python train.py --model="image captioner" --dataset="flat shapes of many kinds, plain or patterned, on busy backdrops" --train_examples=97500 --image_size=64 --crop_scale_min=1 --horizontal_flip=false --translate=0.12 --tokenizer="word" --vocab_size=45 --encoder_arch="coatnet" --encoder_norm="rmsnorm" --encoder_norm_position="pre" --encoder_activation="gelu" --encoder_mlp_ratio=3 --encoder_head_dim=64 --encoder_fused_qkv=true --encoder_qk_norm=false --encoder_parallel_block=false --encoder_inner_norm=false --encoder_moe="top_k" --encoder_num_experts=32 --encoder_moe_every=2 --encoder_expert_mlp_ratio=2 --encoder_experts_per_token=2 --encoder_shared_expert=true --encoder_patch_size=[4, 4] --encoder_conv_stem=false --encoder_depths=[3, 3, 3] --encoder_widths=[64, 128, 256] --fusion="cross_attention" --label_smoothing=0.1 --decoder_width=128 --decoder_layers=12 --decoder_norm="rmsnorm" --decoder_norm_position="pre" --decoder_activation="relu" --decoder_mlp_ratio=6 --decoder_head_dim=64 --decoder_fused_qkv=true --decoder_bias="all" --decoder_qk_norm=true --decoder_parallel_block=false --decoder_inner_norm=false --decoder_positions="learned" --decoder_cross_attention_every=1 --decoder_tie_embeddings=false --residual_init="zero_last" --optimizer="adamw" --learning_rate=0.00081 --beta1=0.9 --beta2=0.98 --eps=1e-08 --ema_decay=0.995 --max_steps=6600 --batch_size=64 --epochs=4.3 --lr_schedule="constant" --warmup_steps=660 --weight_decay=0.1
Rows from block 4 of the text decoder of a small image captioner, named by matrix and row number. Rows with one number belong to one neuron. Each number is 128 + 24 x the weight over its row's rms, rounded and kept within 0 to 255. All counts start at 0. After the name is the row's rms in percent of the matrix's.
After each neuron's rows are labels from the 100 texts, of 14976, where the neuron reaches its highest value: "fires on" is the input token at the peak. Only what is clearly more common there than usual is listed. The data: flat shapes of many kinds, plain or patterned, on busy backdrops. In brackets: how many of the 100.
# fc1: MLP up (decoder.blocks.4.mlp.fc1.weight, 768x128), inputs 0-127
# fc2: MLP down (decoder.blocks.4.mlp.fc2.weight, 128x768, transposed), outputs 0-127

fc1.41 104 [172 152 142 135 106 143 152 128  81 110 162 138 136 154 138 156 102 113 103  79 151 146 126 132 129  89 104 148 131 135 165 147 124 167  84 138 105 133 117 131 129  86 110 155 104 125 125  96 168 118 148 145 147 172 129  82 149 110 104 131 138 149 130 113 146 101 139 110 111 101 100 106 109 162 149 157 155 102 103 107 158 161 142 136  73 150 155 144 121 107 106 149 167 101 172 125 147 154 172 111 105 151 170 126 141 124  78 122 121 113 126 112 159 114 110 119 102 151 123 100 141  96 140 115 137 137 155  97]
fc2.41 104 [112 171  91 157 141 101 117 147 148 109 110 158 152 124 109 165 120 134 112 106 112 112 105 141 122 148  74 115 132 116 108 137 148 150 116 118 166 100 125 131 124 122 169 165 135  69 138 193 151 128 142 136  94 131 125 163 173 135 125  81 126 160  93 145 138 140 106 129  79 133 112 146 139 105 123  67 115 109 132  98 149 116 159 103 136 117 161 112 144 119 105 108 177 142 103 116  81 139 105 102 174 126 149 129 128 129 130 131 101 116 120 122 146  97 163 158 138 106 122 146 130 144 115  87 149 105 133 150]
fires on: "black" (33); "green" (25)

fc1.682 109 [132  86 155 111 130 147 106 155 107 110 164 101 147 107 117 145  98 133 107 120 168 116 136 146 128 135 180 159 112 107 132 143 135 126 116 145 110  89 128 155 129  96 127  83  98 131 139 110 101 104 113 115 173 140 129 131 107 127 104 110 120 164  89 125 161 116 149 158 171 150 125 116 107  99 123  96 115  98 155 112 157 135 180 150 140 166 129 138 130  95 113 135 171 110  92 111 102 122 164 130 102 190 191 124 109 113 134 118 113  99 113 110 107 106 146 122  71 143 121 130 124  98 155 138 121 125 115 165]
fc2.682 117 [127 147 143 132  75  66 109 132 112  90 129 125 137 155 113 154 144  90 148 125 141 123 129 112 135 137  99 105 117 187 109  89 143  63 140 153 141 160 154 135 128 113 124 161 159  94 124 130 136 173 139 130 105 138 155 162 128 128 106 117 138 117 102 106 120 128 144 114 121 123 158 146 114 145 106 166  90 145 112 154 152 107 107 106 125 157 134 144 125 150 144 121  92 129 186 144 105 149 118 155 149 102  89 121  78 140  71 176 118 154 109 150 139 165 133 126 142 110 121 106 111 164 151 132 101 130 124 140]
fires on: "a" (64); "<end>" (35)

fc1.101 101 [127 122 109 128 121 157 166 163 107  98 141 145 143 153 123 152 133 130 131 103 112  70 151 170 115 114 145 140  66 135 114  98  81 200 142 114 117 108 132 118 115  89 132 154 152 142  87 143  87 114 171 197 159 168 146 115 122 104 117  79 155 127 148 149 103 101 122 140 138  85 139 126 127 151 143 140 137 123 130 149 127 106 150 140 118 121 140 132 110 107 101 129 150 110 162 100 173 131 124 140 118 163 115 137 136 146 140 141 118 147 127 154 167  95 146  98 100 149 130 107 134 119 114 156 125 159 113 146]
fc2.101 096 [139 144 101 154 107 119 139 113 176 124 107 165 126  95 106 162 106 152  97 139  90 139 109 129 151 107  67 125 166 142 166 133 101 104 151 136 132  86 127 150 121 151 130 133 100 107 180 147 209 125 112 112  89 131 122 134 179 165 157 119 158 115  84 146 135 118 151  87  95 140 121 130 135 131 130 136 105 106 128 103 134 114 164 135 160  93 136 128 140 149 104 135 140 125 105 120 128 135 132 137 172 119 136  78  95 136 113 128  95 113  96 135 126 120 110 144 169 112  94 151  98 141 137 126 142 112 112 150]
fires on: "black" (44); "grey" (19); "<end>" (19)

fc1.58 104 [170 181 169 163  97 146 139 131 155 122 121 155 130 117 123  98 141 103 155  81 183 110 132 149 127  96 153 143 130 114 107 106 116 130 123 104 125  65 113 116 152  95  91 102 116 107 134  86 135 134 131 124 147 140 136 105 154 114 103 163  93 184 131 123 130 122 136 168 159 133 123 102 127 141 122 144 139  97 117 108 161  89 157 127 126 121 148 114 105 121 140 143 177 129 138 103 157 139 129 140 147 157 151 174 130  88 143 150 184 100 112 125 142 131 134 103 126 148 136 145 112  80 143 152  89 151 143 128]
fc2.58 094 [ 93 110  99 134 123  88 105 152 131 108 112 129 124 112 119 192 137 109 108 193 108 141 131 122 142 131  92 106 108 116 112 129 126 102 118 154 137 111 131 143  95  93 187 153 141  86 152 143 144 132 194 107 134 172 134 164 151 144 176  97 128 134  91 138 120 129 158 117 121 133  74 157  90 132 100 110 139 106 124 149 150 130 157 131 135 135 187 150 133 143 101  99 137  87 127 122  93 124 103 119 123 129 138 109 125 126 141 135 103 132 130 125 118 155 160 146 146  77 150 122 133 107 142 103 145 130  93 150]
fires on: "black" (51); "<end>" (33); "grey" (9)

fc1.1 096 [167 100 144 141 107  98 117 128 108 160 111 160 103 122 134 152 104 142 165 156 133 118 128 109  96 138 172 149  91  93 109 125 123 105 125 131 149 143 109 147  88 139 158 150 114 151 150 133 116 161 130  93 132 106 111 116 144 143 114 156 119 156  92 139 156 121  95 149 134 125 103 145 120 111  71 101 143 103 153 163 150 141 163 142 135  91 136 113 162 148 103 113 168 142 107 106 149 125 131  96  94  91 144 119 149 171 139 127 141 110 139 112 123 100 140 147 141  86 200 143  85 166 176 151 127 153 123 127]
fc2.1 088 [109 123 106 129 158 157 167 124 141 105 134 147 159 162 102 174 114 184  59  96 117 108 145 146 124 149 138 112 125 183 145 140  95 125 135 125 144  97 102 139 134 147 131 138 118 118 127 190 154 133 103 122 127 117 183 142 142 139 136 155 138 123 171 123  94 141 155 111 110 113 114 146 157 119 145 128  82  99 117 119 108 130  81 112 131 131  98 125 139 114 129  86  78 146 137 111 169 127 135 129 129  92 135 141 131 122  83 138 116 116 112 115 140 101 113 149  85 119  76 130 108 143 109  85 105 106 110 144]
fires on: "a" (51)

fc1.238 095 [122 109 135 118 167 164 114  81  98 170 145 155 115 126 123 142 153 135 144 120 163 113 129 121 152 156 137  95 132  97 169 118 109 138 172 111 145 120 141 103 149 151 124 172 161  99 127 137 162 117 166 127 165 103 124 129 134 143 125 147 114 141 134 160 132 120 154 127 135  86 132 117  83 128 122 137 157  93 147 101 128 100 157 105  84  96 145 104 147 126 100 169 122 109 154 154 120 180 126 159 111 105 132 137 141 115 131 105 155  67 119 101 112 122  85 152 105 129 113  89 143 140 119 185 142 167 112 112]
fc2.238 092 [106 160 112 127 158 136 136 120 127 138 148 118 156 137 124 151 162 115 133  54 109  72  76 153 106 136 121 112 107 117 149 134 116 122 142 125 167 162 111 114 165 138 148 180 124 122 113 143 167 123 119 137 121 127 135 153 104 137 128 138 122 140 148 121 107 148 124 108 127 113 113 136  97 107 108  78 106 130 135  93 146 127  35 117 119 155 127 138 144 108 130 108 139 142 167 105 146 169  80 103 167  97 125 171 106 149 135 136 138 121 107 144 122 129  99 134 114 130 139 116 107 175 135  85  83 141 142 115]
fires on: "gear" (11); "frame" (9); "star" (8); "ellipse" (8)

fc1.396 101 [138 123 145 156 163 144 157 112 128 137 179 103 136 134 128 101 130 172 137 116 104 114 115 140 150 127 100 124 142 119 117 115 128 192 107  78 112  92  92 108 109 106 192  95 121 146 139 115 112 121 117 133 153 167 178 130 154 103 103 129 112 134 100 120 141 100 111  99 125  69 122 150 112 153 100 141 127 104 111 162 148 125 121 121  72 111 123 165 113 119 145 175 180 133 115 117 149 163 126 131 144 130 110 156 114 113 153 123 145 101 105 143 184 112 126 117 122 151 152 119 177 120 104 147 132 148 127 137]
fc2.396 115 [137 118  71 128 109 130  89  96 141 179  88 106 158 155 151 152 162 110  88 135 116 171 130 167 166 120  97 129 110 157 126 125 120 149 135 139 143 117 153 125 117 124 118 150  95 109 126 109 143 101 117 108 106 167 105 138 171 137 132 102 147 141  79 122 139 112 123 107 150 139  94 148 126  91 110 125  84  93 119  86 114 117 123 169 149 134 113 107  96 175  96  78 162 155 122 104 132 126 135  82 120  86 126 115 143 126 156 179 116 140 141 132 112 125 161 150 152 101 141 138 107 155 128 105 140 134 139 120]
fires on: "black" (81); "<end>" (16)

fc1.662 101 [127 129  94 109 130 121 100 135 133 113 133 106  84 139 116  82 146 103 171 102 130  89 105 149 111 167 111 141 145 129 171 126 168 112 127 151 115 132 108 101 125 142 168  85 140  61 127 113 133 139 116 125 119 162 162 145 145 135 116 117  95 123 111 138 136 117 103 127 152 133 105 162  94 169  83  89 119  65  88 131 175 177 147 119 116 137 147 145 118 155 150 115 115 164 137 124 103 156 119 122 128 111 133 118 144 154 137 150 133 123 125 131 133  88 176 137 105 131  71 124 153 118 141 131 107 154 110 154]
fc2.662 103 [167 137 159 116 114 147 123 147 113 141 117 116 106 130  84 148 140 105 122 128 115 196 113 114 125 127 142 155 164 124 107 102  86 109 163 118 156 127  77 156 110 137 110 116 114 162 128 121 130 142 140 137 145 118 123 127 130  99 163 137  94 114  80 117  95 100 140 144 135 124 130 112 124 160 119 167 116 156 165 115 154 105 130 194 165 105 122  59 137 158  97 138 155 111 105 122 155 125 164 105 119 127 126 107 129 131 135 129 166 103 119 131 164 144  95 108 137 121 187 165 128 109  92 128 124 104 107 160]
fires on: "a" (75); "right" (23)

fc1.504 100 [155 128 103 163 179 145 126 115 129 131 125 156  90 118 121 124 150 143 104 145 144 130  96  90 126 139 125 144 145  96 170 149 114 117 117  95 125 129 100 147  85 112 121 125  95 131 128 120 128 116 148  99 192  92 129 110 137 153 121 156 132 137 123 114 107  97 159 112 120 123 124 142  97 133 119  84 136  97 102 113 171 136 137 130  75  94 145 127 146 115 121 137 181 143 133 142 127 144 115 100 100 151 126  86 177 154 188 147 147  84 122 123 117 129  73 161 106 144 123 158 146 129 111 157 135 179 111 150]
fc2.504 095 [117 141 117 103 127 150 129 111 153 126 132 112 186 144 123 102 155 106 157  92 122  72  70 151 118 144 129 108 128 165 103 126 115 108 131 157 138 153 125 110 125 146 112 158 136 132 123 142 132 129  96 124  92 117 134 154  87 135  91 136 116 133 146 168 133 156 118 127 122 116 134 115 131 100 144  92 113 109 115 161 111 115  35 117 160 142 126 129 106 117 161 128 110 167 146 125 112 173 111 135 153 100 106 171  96 138 139 159 122 151 116 131 123 118 108 138 118 134 100 149 122 202 148  95 107 130 146  84]
fires on: "gear" (21); "ring" (13); "frame" (11); "tee" (11)

fc1.618 097 [131 150  87 117 108 129  98 119 145 134 131 119 146 150 105 150 145  89 111 147 142 107  95 132 113 112 125 132 122  97 176 136 153 161 153 111 105 103 157 130 120 151  91  85 149 135 111  93 129 152 131 137 175 146 132 107 127 144 103 123  80 116 100 112  78 132 152 125 137 103 104 157  80 100 150  93 159 138 148 110 137 131 131 136  90 127 120 142 180 143 157 144 130 110 145 117 124 129 149 107 118 142 151 107 142 131 186 136 191 105 103 138 153 170 127 126 131 148  88 137  97 125 103 183 114 134 100 168]
fc2.618 084 [140  97 150 104 153 144 155 122 142 121 104 131 120  96 109 110 121 146 133 141 143 115 102 109 127 156 118 163 149 166 149 121 135 143 128 130 145 122  96 142 122 131  60 133 134 116 123 155 121 120 146 146  92 107 159  92 150 124  97 131 125 128 156 144 153  98  98 102 119 125  79 100 150 128 122 115 119 132 102 134 112 155  79 116 157  81 107 173 142 108 175 149 127 141 135 145 106 183 161 134 136  81 128 145 114 144 148 163 147 112 126 162 122 102  94 115  92 116 107 181 120 180 160 126 165 144 174 117]
fires on: "gear" (13); "cross" (13); "arrow" (12); "tee" (12)

fc1.633 103 [161 157  80 161 104 159 100  77 113 123 157 155 116 125 127 128 134 115 103 124 127 108 114 153 117 124 124 159 165  98 143 151 118 162 113  94 119  84 186 136  92 140 135 113 127 124 115 126 129 136 166 112 170 166 101 100 178 103 132 102 101 185 124  95  88 111 114 129 124 151 128 103 100 173 147 135 129 127 112 131 146 118 167 139  97 147 152 146 149 152 110 135 154 104 101 133 140 106 125 146 116 108 125  77 125 143 134 120 165 162 102 130 159 130 100 131 133 163 155  92 130 101 153 153 130 123 144 151]
fc2.633 099 [140 154 113 164 141  74 142 156 137 114 127 152 147 136 146 140 146 114 138  99 141  95 133 145 143 161  95 143 125 166 128 112 146 112 109 133 134 103 151 138 101 101 150 162 161  81 135 184 162 162 164 141  83 151 127 116 148 110  99  75 124 115 125 164 115 134 112 120 131 133 101 157 141 144 131  66 112 117 109 123 127 115 156 114 147 118 138 127  96 118 110 110 166 115 116 103  62 120 144 130 147 108 160 120 128 133 128 155 120 109 142 105 182  92 145  97 124 136 158 138 143 118 157 109 171  90 145 153]
fires on: "black" (86); "green" (12)